config = dict(
    win_length=400,
    targets=['number of digits'],
    num_classes=5,
    arch='conformer',
    head_dim=16,
    fused_qkv=True,
    inner_norm=False,
    subsampling=2,
    positions='learned',
    residual_init='none',
    nesterov=True,
    adamw_lr_other_params=0.0012,
    steps=24500,
    lr_schedule='linear',
    final_lr_fraction=0,
)
Rows from block 3 of a small sound classifier, named by matrix and row number. Rows with one number belong to one neuron. Each number is 200 + 20 x the weight over its row's rms, rounded and kept within 0 to 999. All counts start at 0. After the name is the row's rms in percent of the matrix's.
After each neuron's rows are labels from the 100 clips, of 14976, where the neuron reaches its highest value: "responds to" is what is common among them. Only what is clearly more common there than usual is listed. The data: strings of digits, spoken by a formant synthesiser in many voices. In brackets: how many of the 100.
# fc1: first MLP up (model.blocks.3.ff1.fc1.weight, 640x160), inputs 0-79
# fc2: first MLP down (model.blocks.3.ff1.fc2.weight, 160x640, transposed), outputs 0-79

fc1.518,039,249,200,156,208,206,173,189,195,186,202,204,189,179,223,194,195,176,212,214,201,206,185,267,206,186,218,218,220,212,201,200,193,220,200,211,223,221,234,178,254,226,211,200,206,239,203,225,197,204,218,172,237,179,190,213,168,165,217,223,211,221,163,236,208,162,207,215,194,208,224,200,215,166,182,179,177,197,192,180,214
fc2.518,033,226,178,214,210,189,200,243,211,202,208,184,217,206,191,173,167,207,201,198,188,238,174,207,195,176,165,192,200,235,190,214,215,224,167,200,229,175,191,185,184,207,194,192,170,213,187,173,217,184,174,189,177,234,186,200,229,229,225,192,224,173,232,228,200,188,169,205,240,194,188,217,202,222,210,218,198,195,237,197,197
responds to: "one" (68); "eight" (59)

fc1.305,157,189,180,187,216,170,191,221,179,211,230,189,213,191,180,179,220,180,192,222,231,174,234,211,191,189,225,210,172,201,230,217,214,156,226,198,192,181,181,223,207,147,191,230,188,208,195,236,172,182,187,171,197,224,207,222,197,203,223,207,217,178,174,182,205,184,215,184,173,163,174,174,180,180,167,212,217,210,230,214,175
fc2.305,159,186,160,178,239,203,197,217,210,232,205,220,195,165,219,189,185,193,189,203,184,184,203,201,191,224,193,190,163,168,201,197,222,220,157,219,186,232,212,217,162,208,192,214,234,191,170,224,238,207,210,193,217,200,186,164,206,194,202,170,172,176,192,241,202,205,206,214,214,190,176,188,214,218,169,181,159,183,233,191,190
responds to: first digit: one (32); first digit: eight (29)

fc1.45,041,198,181,198,201,173,190,214,179,210,176,201,214,212,190,201,184,217,209,221,198,228,230,174,206,220,180,184,187,180,184,222,197,227,202,202,164,226,195,236,227,238,200,178,177,203,185,196,170,229,157,181,198,183,240,213,190,185,175,204,187,183,186,176,177,195,222,242,200,183,208,196,202,201,206,200,169,198,226,222,193
fc2.45,034,204,203,208,240,217,240,206,207,229,229,211,194,199,197,176,205,173,197,163,192,192,220,171,208,201,205,215,189,219,215,190,216,216,194,176,188,177,193,211,160,219,158,181,180,209,205,195,209,188,233,184,167,227,176,193,200,171,219,198,197,226,147,209,190,238,230,223,190,197,178,221,226,246,193,209,192,187,191,219,187
responds to: first digit: eight (28)

fc1.116,240,181,216,206,187,240,228,186,220,195,193,176,207,195,207,233,176,209,211,189,189,211,220,205,229,206,193,224,155,208,227,237,188,190,221,199,187,209,196,200,213,191,184,206,195,226,224,178,197,213,202,147,171,199,202,201,191,186,192,183,217,196,191,197,252,224,206,172,203,175,177,209,219,228,207,201,206,220,224,182,217
fc2.116,225,213,155,200,159,174,199,184,190,182,216,199,202,193,209,201,209,247,206,217,229,196,186,193,210,204,201,204,195,178,159,228,204,194,194,232,176,192,168,215,191,201,194,186,194,184,187,202,200,231,188,206,223,180,216,148,198,224,230,209,170,182,217,212,182,233,215,212,216,189,193,209,212,204,175,222,172,230,181,209,212
responds to: first digit: nine (29); last digit: nine (28)

fc1.26,031,207,193,195,211,207,173,212,156,206,224,207,179,250,177,237,178,182,191,202,229,229,188,228,199,195,200,185,187,192,200,186,221,235,214,143,176,198,199,221,214,245,215,221,197,166,209,176,199,217,206,231,190,204,225,219,183,209,195,201,207,184,220,198,168,226,231,223,204,235,222,215,185,219,196,198,209,202,209,208,211
fc2.26,027,201,170,204,183,218,216,208,203,222,213,192,188,208,174,185,190,216,189,224,190,219,194,227,158,196,206,228,187,204,188,178,212,214,214,174,202,230,133,233,211,182,216,200,196,243,196,218,187,194,232,190,164,220,185,212,208,163,197,161,211,231,195,193,189,225,206,204,177,222,221,207,205,210,188,193,189,208,227,242,187
responds to: pink noise (37)

fc1.88,030,146,175,172,202,189,180,219,185,198,151,194,190,192,169,187,188,201,209,215,180,214,211,192,206,207,186,193,194,215,180,195,178,249,215,192,203,191,212,217,221,218,182,218,177,197,191,216,187,194,211,195,191,178,218,180,211,166,193,209,200,176,204,200,214,196,219,173,216,132,244,186,207,228,200,220,178,234,227,219,193
fc2.88,025,235,200,162,182,187,189,190,193,203,227,187,205,194,193,191,228,190,206,200,203,224,177,186,192,190,180,171,183,211,188,210,218,236,227,176,206,198,200,187,205,244,188,189,185,158,193,202,176,193,206,218,188,220,242,209,218,221,204,174,159,216,194,230,186,229,192,202,204,161,213,243,201,191,181,189,171,229,232,214,207
responds to: quiet level (59)

fc1.405,071,202,228,191,221,207,216,191,196,165,199,193,209,168,170,226,171,210,193,172,186,206,195,223,190,215,215,181,225,168,175,150,183,216,233,215,203,194,207,198,184,223,207,230,200,239,219,204,222,203,209,179,203,221,204,204,186,190,231,231,181,183,202,168,224,174,209,195,194,201,202,178,229,191,210,195,164,201,217,219,242
fc2.405,066,201,189,206,222,184,170,223,193,195,203,211,198,186,204,204,174,202,186,198,249,178,174,218,181,213,200,250,215,192,206,207,172,213,210,208,191,210,196,206,184,234,190,205,199,198,194,171,210,226,198,228,221,223,198,187,253,187,230,201,162,229,200,207,175,203,197,195,200,175,168,189,186,149,178,201,213,202,176,189,185
responds to: "eight" (72); "one" (54)

fc1.416,047,193,175,201,226,179,210,232,202,212,168,175,211,228,190,209,194,216,187,226,206,213,206,272,196,199,198,203,198,204,197,218,185,186,176,178,203,207,224,238,187,175,226,185,201,176,185,200,205,199,205,238,217,195,202,165,191,188,184,175,185,195,215,178,163,198,173,192,194,189,186,219,199,228,189,215,217,170,179,192,202
fc2.416,038,210,194,211,221,179,214,204,162,207,210,201,184,241,212,211,221,221,196,206,192,195,198,191,184,198,190,200,225,208,186,230,221,222,203,206,208,200,179,217,209,215,201,215,201,193,201,196,253,180,181,190,199,213,222,208,205,189,214,218,201,178,226,227,186,224,163,216,183,213,184,204,198,212,210,192,205,232,211,187,213
responds to: reverberation (79); "zero" (56)

fc1.564,095,193,237,205,186,224,178,205,216,194,206,183,215,153,215,222,189,207,203,203,186,197,195,207,215,213,205,204,217,195,204,194,190,192,188,197,215,205,191,209,191,197,176,202,171,210,211,231,180,220,215,153,203,180,216,224,212,193,210,199,195,205,149,201,177,203,205,238,178,187,209,163,136,187,217,189,212,227,238,231,212
fc2.564,086,230,192,208,206,179,186,230,203,229,186,185,154,212,222,233,160,210,209,212,189,209,190,198,197,198,201,210,191,198,218,228,188,214,212,181,215,203,192,226,200,217,209,195,213,228,237,184,204,236,190,212,225,199,204,185,236,210,191,187,182,195,214,232,210,215,183,209,218,202,228,218,191,211,163,179,200,181,210,189,172
responds to: "one" (61); "eight" (55); first digit: one (29)

fc1.277,057,181,205,219,153,215,200,209,231,200,211,220,152,188,184,203,200,186,175,200,169,195,205,213,163,186,196,209,167,200,235,176,209,204,238,201,231,217,201,226,187,195,234,166,217,218,171,195,210,215,150,208,181,192,207,165,171,211,171,182,199,212,214,211,190,209,201,203,174,166,171,184,215,175,192,181,214,235,228,182,205
fc2.277,047,191,170,202,187,200,216,187,201,161,183,217,200,202,187,186,186,213,197,226,186,174,194,183,196,236,199,193,177,199,192,202,186,183,199,197,208,189,196,216,216,202,156,190,197,199,187,246,199,241,228,242,183,191,191,160,200,221,203,222,171,177,201,220,222,184,204,190,210,202,180,200,181,196,209,176,224,202,198,222,200
responds to: first digit: nine (33)

fc1.587,079,187,219,209,219,182,200,195,162,206,202,206,179,177,220,211,206,166,210,187,205,197,214,176,197,219,245,236,180,197,204,189,240,219,166,190,205,220,193,188,243,187,231,184,185,187,183,242,224,218,197,167,215,229,203,252,185,233,184,211,238,183,169,202,178,200,208,198,181,153,220,202,232,201,202,231,223,197,208,168,208
fc2.587,093,185,204,171,186,205,224,213,217,234,203,221,226,200,254,190,168,206,203,203,189,203,251,211,207,194,218,184,205,222,239,191,205,201,194,220,196,220,205,171,240,223,196,179,206,164,152,209,197,206,211,215,211,203,204,216,162,198,200,221,182,192,193,221,211,211,194,211,188,185,229,207,218,223,193,205,184,208,236,180,221
responds to: "nine" (55); number of digits: 5 (42)

fc1.388,152,205,208,221,194,192,203,174,181,199,178,195,216,178,220,212,214,154,227,193,222,222,242,208,213,203,167,208,180,212,251,210,217,210,205,197,198,176,218,207,191,143,189,186,198,194,205,212,190,176,195,188,187,213,200,216,211,207,228,204,213,198,168,177,214,210,212,208,216,188,130,207,221,215,202,240,199,209,182,202,260
fc2.388,186,184,218,202,222,198,206,206,163,226,205,216,213,234,246,198,205,206,204,234,204,203,252,183,183,172,193,192,211,178,259,181,197,220,202,231,192,216,220,231,189,196,180,222,230,221,156,221,189,209,221,201,209,188,200,213,208,223,228,201,214,175,192,214,187,206,176,211,223,225,230,189,217,217,167,202,191,217,210,188,217
responds to: "nine" (58); last digit: nine (30)

fc1.195,112,212,210,169,186,209,229,164,196,218,226,188,216,220,206,211,187,229,204,182,219,192,175,234,214,222,232,193,183,215,202,189,218,196,254,180,168,175,177,211,195,219,223,196,227,228,197,198,210,191,202,235,161,189,171,216,168,218,184,223,190,171,180,193,221,216,221,210,174,156,197,219,228,217,230,223,174,213,221,187,202
fc2.195,114,182,206,192,185,205,173,190,243,172,163,178,177,232,235,220,182,195,192,182,198,213,222,193,183,192,177,199,210,208,188,175,165,195,183,233,178,209,194,205,200,192,173,183,195,225,206,196,187,208,213,206,223,214,192,204,197,184,206,195,216,217,156,162,210,180,212,206,188,221,160,224,158,230,213,194,182,206,156,194,232
responds to: "one" (64); first digit: one (41)

fc1.558,032,220,246,185,171,180,199,206,218,164,143,171,191,117,176,203,187,201,194,210,194,173,199,214,197,172,203,209,231,175,240,215,190,205,180,224,199,224,205,187,193,192,206,199,196,244,244,229,237,191,204,183,186,218,192,221,197,186,194,188,187,198,201,212,219,199,199,214,220,181,197,207,209,159,197,191,188,210,232,196,229
fc2.558,028,228,206,227,202,175,207,204,211,205,215,211,224,211,198,185,214,208,169,124,202,220,176,200,169,224,209,194,213,221,176,203,204,192,227,209,192,178,184,210,172,190,206,176,205,187,212,184,222,235,211,196,258,239,191,173,208,222,187,235,229,217,229,192,201,231,179,188,164,181,213,200,241,203,197,189,196,206,187,217,202
responds to: "eight" (63); "one" (58); number of digits: 5 (41)

fc1.617,128,201,217,205,182,217,185,217,202,193,216,187,214,184,196,177,203,213,191,193,263,165,212,200,220,224,196,188,204,186,177,206,218,199,168,206,194,226,192,181,203,197,189,223,192,178,186,211,195,198,227,196,204,205,176,214,204,191,212,224,194,253,199,195,239,173,185,207,181,182,222,194,196,204,210,159,218,203,224,163,219
fc2.617,120,212,177,192,193,198,197,178,178,208,196,191,209,163,178,202,175,164,234,223,170,195,209,219,181,180,208,189,196,204,245,198,232,214,206,206,195,189,199,213,212,217,211,187,182,207,245,207,177,198,201,193,193,229,183,180,199,193,219,205,206,202,194,211,197,179,220,154,210,227,210,207,238,192,218,167,234,208,202,194,184
responds to: "one" (61); number of digits: 5 (42); first digit: one (36)

fc1.401,196,200,172,173,174,173,200,187,197,220,206,190,198,217,180,199,212,225,197,213,183,234,230,205,217,198,161,182,204,179,167,194,197,248,205,169,207,245,171,211,202,234,204,188,180,171,194,182,194,221,159,172,233,209,212,175,215,216,216,217,170,214,210,204,195,198,199,217,211,194,213,181,194,238,191,184,183,190,228,200,216
fc2.401,186,171,204,196,208,190,230,221,195,220,224,184,178,182,232,183,196,163,185,187,187,197,181,184,155,189,217,201,163,207,177,222,190,219,187,170,196,199,185,171,222,198,162,212,184,236,208,196,185,150,206,215,179,237,172,194,224,181,185,180,187,244,203,219,207,223,195,207,196,204,217,244,195,207,197,190,212,188,204,198,225
responds to: pink noise (34); first digit: eight (28)

fc1.291,218,237,192,185,195,186,199,199,178,190,216,172,158,186,174,196,199,208,213,225,168,206,184,187,227,183,179,182,177,219,202,181,210,190,201,196,194,222,203,209,185,233,217,198,207,191,208,180,205,180,209,258,178,178,214,178,217,218,180,205,194,224,234,188,196,237,197,177,219,197,149,199,220,250,222,207,209,184,193,203,164
fc2.291,205,170,208,170,197,209,183,191,167,205,208,212,192,232,199,159,194,227,193,171,224,179,223,226,163,189,206,170,249,187,209,214,191,171,201,170,188,178,261,175,211,203,190,219,201,202,198,188,184,233,214,233,179,171,188,217,205,203,179,196,221,176,194,191,174,187,155,170,251,233,192,202,200,175,186,229,183,201,200,223,192
responds to: quiet level (80); number of digits: 5 (76); "zero" (60); last digit: zero (39)

fc1.204,040,213,198,196,215,176,225,191,182,229,179,217,165,199,161,182,226,212,198,189,181,219,196,212,159,201,207,202,178,186,199,171,173,231,208,204,188,207,202,190,210,187,219,177,189,173,215,200,207,169,192,198,212,172,197,207,217,217,198,201,210,186,191,196,223,164,220,202,211,197,197,225,197,199,191,195,229,200,172,176,197
fc2.204,038,209,172,206,200,196,188,194,219,198,217,203,168,183,217,197,176,205,206,210,202,171,230,184,176,188,204,208,181,177,173,199,225,197,209,191,153,215,224,163,220,224,184,188,212,199,148,171,180,171,199,186,216,219,168,193,188,208,210,229,191,189,215,202,213,212,207,214,151,217,199,183,248,209,189,206,184,203,160,204,203
responds to: "one" (62); number of digits: 5 (47)

fc1.423,027,208,196,204,215,222,188,192,172,195,198,172,178,162,219,219,199,176,201,227,155,170,217,192,206,194,179,186,205,201,180,189,202,180,167,210,197,190,246,198,220,219,175,210,191,234,170,210,190,182,213,213,226,214,244,208,175,150,174,210,187,186,190,204,221,196,205,198,261,185,189,198,160,207,210,193,202,217,210,225,239
fc2.423,021,256,174,240,193,213,231,200,211,195,214,185,237,201,195,186,225,221,180,180,201,234,205,203,237,186,199,220,218,220,183,194,213,197,223,212,193,218,173,208,222,206,188,210,224,206,180,174,235,220,184,165,207,192,190,205,194,217,187,192,192,183,236,210,181,212,194,230,160,208,202,195,208,206,229,212,220,247,194,178,187
responds to: "eight" (73); "one" (52); number of digits: 5 (45)

fc1.569,108,236,191,195,166,227,180,197,185,186,196,200,206,232,211,215,212,215,157,216,173,212,199,219,218,178,205,203,198,185,203,184,210,201,205,201,227,217,200,233,189,187,204,216,191,186,193,187,220,244,225,198,200,206,190,202,227,206,228,177,197,182,241,236,210,219,219,198,208,181,169,203,198,206,228,157,208,196,178,181,188
fc2.569,095,215,205,246,210,204,179,183,208,152,168,217,182,164,226,200,196,202,235,205,181,194,198,214,211,218,219,215,199,217,236,178,204,175,177,208,186,214,207,200,202,169,246,185,223,204,210,181,184,190,210,215,200,171,213,167,229,226,197,209,198,188,220,195,202,219,204,191,194,195,185,186,219,170,196,222,227,168,224,185,200
responds to: reverberation (67)

fc1.543,127,221,195,191,211,221,214,228,204,199,219,161,208,173,170,221,183,220,181,202,181,199,206,204,185,202,208,211,194,194,218,197,237,183,221,199,175,220,204,214,199,185,192,184,177,189,187,215,248,195,230,271,162,181,180,201,201,201,162,177,212,208,197,217,216,181,199,169,222,201,170,220,184,212,234,168,225,188,195,201,232
fc2.543,136,244,236,203,186,176,216,194,190,184,200,208,213,182,238,226,180,241,171,241,176,190,177,204,229,206,239,230,228,198,203,216,196,183,250,216,198,236,165,193,199,171,225,170,175,199,212,216,196,178,227,203,200,177,217,193,218,205,219,195,172,209,208,188,204,187,196,203,188,213,212,154,183,227,174,174,232,188,186,202,176
responds to: reverberation (71); "zero" (64); number of digits: 5 (51); last digit: zero (29)

fc1.600,040,167,195,212,236,218,219,204,199,221,196,232,230,207,195,208,202,217,187,206,226,193,190,230,201,214,208,176,218,214,196,217,200,214,196,189,175,197,178,205,230,172,194,214,195,194,182,249,167,183,212,142,172,197,205,183,179,193,206,233,187,193,182,189,223,200,195,193,194,209,226,183,178,193,188,228,237,209,242,170,209
fc2.600,037,235,190,172,225,179,190,190,188,231,170,178,210,199,215,203,165,162,219,203,142,199,156,226,196,179,206,198,228,177,191,179,196,210,195,211,208,239,240,210,190,200,187,198,195,211,176,225,213,219,208,218,209,197,181,189,206,182,217,223,225,194,205,238,185,181,215,192,199,234,197,199,229,208,173,159,225,210,193,185,176
responds to: first digit: one (30); first digit: eight (27)

fc1.223,094,176,190,219,187,220,205,219,206,204,199,212,220,200,193,190,167,193,198,173,199,211,216,187,181,211,222,161,199,195,229,215,247,204,194,202,187,203,195,238,214,207,216,218,193,146,167,216,192,180,217,202,201,189,166,198,194,207,211,215,225,189,189,198,242,178,210,238,200,219,216,178,203,147,203,200,211,224,206,185,186
fc2.223,112,202,201,212,232,224,182,185,204,234,190,188,262,175,207,204,206,182,196,228,178,194,196,210,204,186,192,180,226,166,239,162,222,202,217,216,216,219,178,177,193,189,190,226,196,180,186,201,185,179,221,215,192,224,169,185,191,187,214,183,206,224,188,211,217,194,199,195,226,241,188,244,202,177,214,167,187,220,204,182,220
responds to: first digit: one (35)

fc1.605,025,208,185,178,189,194,171,216,186,202,166,215,243,196,216,229,180,229,197,178,193,188,209,224,182,209,152,225,216,232,196,191,208,218,222,205,200,172,228,193,177,195,193,209,210,210,210,199,209,236,239,199,234,210,216,230,240,206,153,189,183,195,192,190,207,214,210,260,188,188,196,199,175,214,177,194,166,188,240,193,187
fc2.605,020,212,191,213,176,244,195,200,179,240,195,230,186,211,189,212,197,204,215,161,180,218,187,198,208,213,207,213,222,195,186,159,221,217,189,206,201,209,209,191,186,178,233,226,208,173,190,172,211,199,228,169,217,239,206,187,211,227,171,192,220,201,196,178,166,235,217,191,158,182,155,223,228,202,178,202,200,222,192,246,220
responds to: reverberation (80)

fc1.169,138,183,175,181,207,156,226,149,202,188,173,171,195,213,171,193,178,244,216,228,185,222,206,199,199,205,197,223,180,167,213,201,209,177,194,207,191,181,196,215,207,197,165,218,200,193,227,188,189,194,174,222,167,178,197,206,187,235,174,211,187,221,213,213,200,194,190,196,201,159,156,174,232,255,210,210,206,188,229,198,211
fc2.169,118,175,172,198,203,194,182,206,180,181,187,199,201,227,213,210,192,228,224,188,218,201,186,185,205,192,187,209,256,208,198,216,217,211,163,204,177,190,167,174,195,193,200,192,191,186,209,183,171,229,225,242,187,196,169,191,203,236,182,221,219,189,177,224,182,202,183,211,247,200,205,186,151,213,198,199,160,204,196,220,175
responds to: reverberation (71); voice: child-like voice (50); last digit: nine (28)

fc1.330,028,187,200,192,198,190,183,172,191,207,190,212,191,189,196,198,200,235,210,174,229,193,191,181,205,159,186,207,200,232,186,189,219,209,208,184,194,234,225,207,238,198,209,222,213,190,187,190,239,190,197,198,211,205,199,198,201,235,173,181,220,214,192,187,209,174,183,189,215,219,208,200,167,217,153,199,200,231,180,226,216
fc2.330,021,200,219,200,194,189,212,224,171,170,203,205,175,196,227,181,221,186,174,173,195,216,215,181,168,201,202,203,197,195,200,176,198,201,194,173,242,192,222,197,196,206,201,217,164,205,207,189,186,195,208,185,250,230,220,232,199,208,189,214,177,202,199,235,190,154,192,221,177,159,213,208,200,165,211,196,220,211,217,228,183
responds to: quiet level (59); number of digits: 5 (58); "nine" (53); mains hum (38)

fc1.214,013,192,162,220,192,203,185,207,155,216,197,197,182,183,221,176,177,150,196,195,164,186,169,175,191,173,190,221,180,232,242,213,190,220,181,218,240,208,218,200,187,199,191,195,209,195,215,208,182,215,190,187,199,217,194,224,178,230,173,226,196,190,152,206,200,209,201,197,204,189,199,198,190,189,200,221,217,213,197,178,198
fc2.214,011,208,208,221,210,192,213,177,180,206,236,198,190,202,221,194,232,207,175,201,199,214,226,220,168,180,187,272,194,196,160,195,204,186,193,209,214,177,186,187,208,221,198,202,172,173,163,199,200,198,206,158,212,206,216,219,192,208,199,184,227,181,219,206,163,228,192,204,193,217,206,200,203,207,175,170,211,208,195,241,242
responds to: "one" (68); "eight" (54); number of digits: 5 (42)

fc1.46,085,231,199,187,206,177,204,213,207,211,259,186,217,215,223,219,210,209,196,195,210,198,185,209,190,212,235,188,196,219,180,177,187,239,221,186,207,203,210,215,189,208,258,176,189,209,203,172,214,192,209,202,196,198,185,215,170,215,170,214,196,190,231,213,212,172,237,196,161,189,194,223,216,209,203,199,198,202,184,191,229
fc2.46,080,206,188,205,196,205,179,205,205,184,177,176,188,191,218,183,173,199,195,203,225,203,231,225,199,210,185,240,196,177,175,144,194,184,176,231,179,191,186,207,213,204,198,209,149,197,194,232,165,189,202,205,207,194,190,195,220,211,246,204,208,244,177,177,188,187,197,208,208,194,181,231,180,222,223,206,196,168,192,200,191
responds to: first digit: nine (36)

fc1.293,043,207,214,168,228,137,192,217,189,243,184,195,200,171,211,220,180,205,224,190,177,219,194,215,151,197,232,171,195,239,208,215,216,201,176,185,207,176,217,194,194,162,177,219,210,191,170,185,222,201,174,183,185,167,200,190,194,188,181,225,218,210,219,217,187,194,195,221,176,199,198,173,199,190,191,169,202,210,183,209,179
fc2.293,033,195,198,206,182,181,199,168,215,184,228,198,198,176,206,183,261,178,188,216,190,226,192,206,211,256,215,199,218,197,209,204,196,215,196,192,225,194,146,208,168,245,197,208,216,208,238,214,178,165,217,210,204,230,207,172,192,194,195,208,193,225,177,187,174,177,187,208,227,194,181,180,170,190,175,236,222,202,205,217,222
responds to: number of digits: 5 (59)

fc1.402,130,196,222,180,174,217,190,225,202,185,197,185,210,195,197,212,193,220,188,212,187,205,191,169,189,175,201,150,231,205,246,213,214,209,201,198,237,238,189,215,206,235,204,233,192,184,200,183,213,211,209,208,203,195,186,208,223,218,171,191,178,201,161,204,207,230,173,178,198,200,178,220,187,206,221,181,207,181,200,159,149
fc2.402,135,193,197,211,223,218,197,228,199,186,202,170,200,200,218,196,205,166,200,225,146,207,199,199,186,174,195,212,225,186,214,190,186,181,185,201,177,205,216,211,199,175,184,191,221,203,211,164,209,188,199,229,201,177,199,187,188,231,165,173,220,178,219,180,212,188,219,173,178,219,211,153,227,223,208,209,182,217,235,188,176
responds to: quiet level (68); number of digits: 5 (66); white noise (40)

fc1.415,163,242,221,215,206,187,191,182,197,210,182,183,209,214,225,194,223,173,213,211,212,215,196,212,192,216,204,253,176,188,195,190,243,180,211,205,217,218,224,190,227,147,211,201,198,228,170,196,205,204,219,167,203,166,199,204,178,224,215,197,197,231,196,226,227,193,198,210,197,186,163,209,234,170,213,224,203,195,197,203,244
fc2.415,183,189,205,200,210,193,190,180,205,178,220,195,182,213,236,191,206,191,223,198,209,181,219,198,218,174,177,172,207,214,213,173,202,182,213,210,200,199,220,207,200,223,183,238,206,168,206,208,211,176,216,201,249,199,208,158,212,193,211,246,226,165,195,189,172,208,181,209,216,169,209,192,171,186,175,195,226,201,228,200,180
responds to: "nine" (59); "one" (57); number of digits: 5 (41)

fc1.276,044,201,202,207,170,173,242,197,192,221,174,196,200,194,191,177,241,157,223,203,209,212,183,186,207,207,207,205,203,227,221,210,213,184,204,167,196,233,185,209,185,167,192,207,212,227,186,223,176,233,189,191,209,163,170,203,208,224,213,188,240,190,187,192,221,202,229,192,200,203,197,233,232,222,195,214,191,192,206,200,210
fc2.276,040,181,221,219,196,200,188,194,157,174,228,177,177,210,224,207,195,244,198,210,220,166,185,185,199,194,203,197,233,172,209,214,214,197,196,189,232,191,209,218,214,224,218,188,215,224,190,234,241,202,214,201,236,227,195,224,210,198,165,181,237,176,212,234,172,195,186,173,216,191,215,193,216,206,204,170,201,209,206,203,158
responds to: first digit: one (29)

fc1.440,085,219,218,220,216,233,176,204,220,179,205,174,178,155,201,232,213,184,211,192,172,187,201,209,189,206,197,240,189,197,187,191,195,219,185,197,189,221,204,203,202,205,216,197,212,195,202,189,218,219,203,170,223,194,189,216,215,201,197,192,192,220,211,183,208,197,203,220,232,181,199,206,175,193,199,214,214,204,207,236,256
fc2.440,080,236,260,212,202,217,213,227,191,210,209,220,186,230,213,184,212,208,188,192,220,183,247,218,224,201,184,242,226,216,192,234,187,179,211,209,184,218,201,169,170,217,197,188,216,230,182,208,176,186,201,214,196,233,213,212,184,228,209,228,241,208,219,210,183,166,207,198,162,226,184,196,194,175,221,192,211,201,217,195,192
responds to: "one" (68); "eight" (53); number of digits: 5 (52)

fc1.117,028,214,215,223,206,196,198,234,201,201,214,233,176,177,182,210,200,208,192,240,194,206,191,241,209,189,199,182,196,202,198,208,166,249,194,202,191,197,226,182,232,176,177,178,173,216,198,193,221,178,177,202,183,166,223,195,196,192,149,204,184,216,212,195,209,230,219,177,195,188,179,198,190,206,210,226,203,191,163,225,174
fc2.117,021,221,218,193,204,226,190,152,219,165,154,201,189,211,174,179,225,209,194,169,207,192,183,177,231,215,206,252,210,160,207,187,223,196,202,189,173,190,179,228,221,213,189,168,191,198,203,186,170,153,241,223,172,185,181,199,186,207,220,204,224,212,228,206,218,189,182,232,162,246,196,198,190,181,218,185,217,214,173,202,234
responds to: "six" (56); number of digits: 5 (45)

fc1.101,012,174,186,185,221,191,233,154,229,204,204,213,189,160,163,227,177,215,213,175,172,165,170,228,172,195,235,207,200,209,201,206,194,247,186,199,233,217,196,187,199,204,229,184,186,186,190,207,209,221,187,162,200,219,233,220,175,180,189,206,211,211,184,214,228,225,202,192,226,187,194,202,160,216,182,193,217,195,208,221,198
fc2.101,010,215,249,236,245,200,201,213,170,217,190,185,181,237,195,193,174,202,190,199,210,203,195,174,180,212,231,217,215,208,204,209,202,190,210,144,184,191,185,166,190,191,140,194,189,179,216,178,187,197,188,169,189,199,216,205,180,183,192,195,196,193,168,217,221,224,213,213,171,190,212,204,173,202,193,194,231,229,185,196,219
responds to: number of digits: 5 (58); "one" (53)

fc1.616,043,170,181,186,175,162,210,242,201,203,153,198,214,232,204,227,172,205,183,208,219,218,231,205,186,213,213,232,205,236,212,199,218,197,200,196,179,204,246,247,198,193,168,218,210,169,218,209,194,189,225,171,192,178,206,214,193,204,174,206,183,172,191,206,205,211,214,228,180,177,218,198,195,199,199,196,200,189,200,193,202
fc2.616,037,218,200,195,232,166,170,230,205,209,237,211,226,211,229,201,206,205,204,186,208,197,238,230,198,226,174,200,190,217,202,209,196,221,188,204,245,184,209,229,225,243,216,231,227,180,189,188,195,203,212,195,211,187,220,192,209,189,226,174,152,191,219,171,174,226,184,165,181,190,191,236,164,204,223,187,178,197,179,204,209
responds to: reverberation (66); number of digits: 1 (41); last digit: zero (29)

fc1.463,149,216,215,197,183,210,216,167,205,190,187,200,151,180,232,191,209,183,209,217,193,189,168,231,190,191,231,195,203,232,189,211,182,201,222,205,206,196,203,174,190,204,160,204,198,212,193,234,214,193,222,194,208,232,217,209,207,221,201,189,180,195,193,221,226,226,224,171,242,169,203,206,174,200,214,242,228,198,220,214,212
fc2.463,149,188,202,191,203,189,194,211,190,165,197,181,175,233,168,172,220,201,170,212,223,191,215,180,211,202,214,189,236,197,196,201,218,224,200,173,184,152,221,212,173,170,181,184,202,218,205,206,209,210,209,187,205,197,183,205,241,209,204,181,196,207,226,185,166,201,176,215,201,168,206,227,185,208,189,187,231,205,195,197,206
responds to: "six" (57); number of digits: 5 (56)

fc1.346,047,182,152,209,181,178,205,187,208,176,209,201,240,221,196,245,208,213,200,238,186,194,200,179,174,193,211,203,198,215,198,172,211,197,179,184,203,193,203,208,253,205,169,219,196,203,152,199,191,225,191,151,194,189,241,197,180,222,184,181,180,185,239,196,189,178,213,198,199,198,184,173,228,234,205,227,174,208,201,227,153
fc2.346,040,201,203,185,175,252,232,203,190,208,199,200,200,240,194,185,172,211,195,199,224,184,203,211,216,214,165,199,206,214,195,208,223,225,189,188,168,189,221,181,210,224,204,174,167,217,189,194,161,190,239,208,201,175,203,245,215,211,197,218,175,197,185,190,214,237,195,218,213,204,191,191,204,199,184,234,188,208,217,188,202
responds to: first digit: eight (28)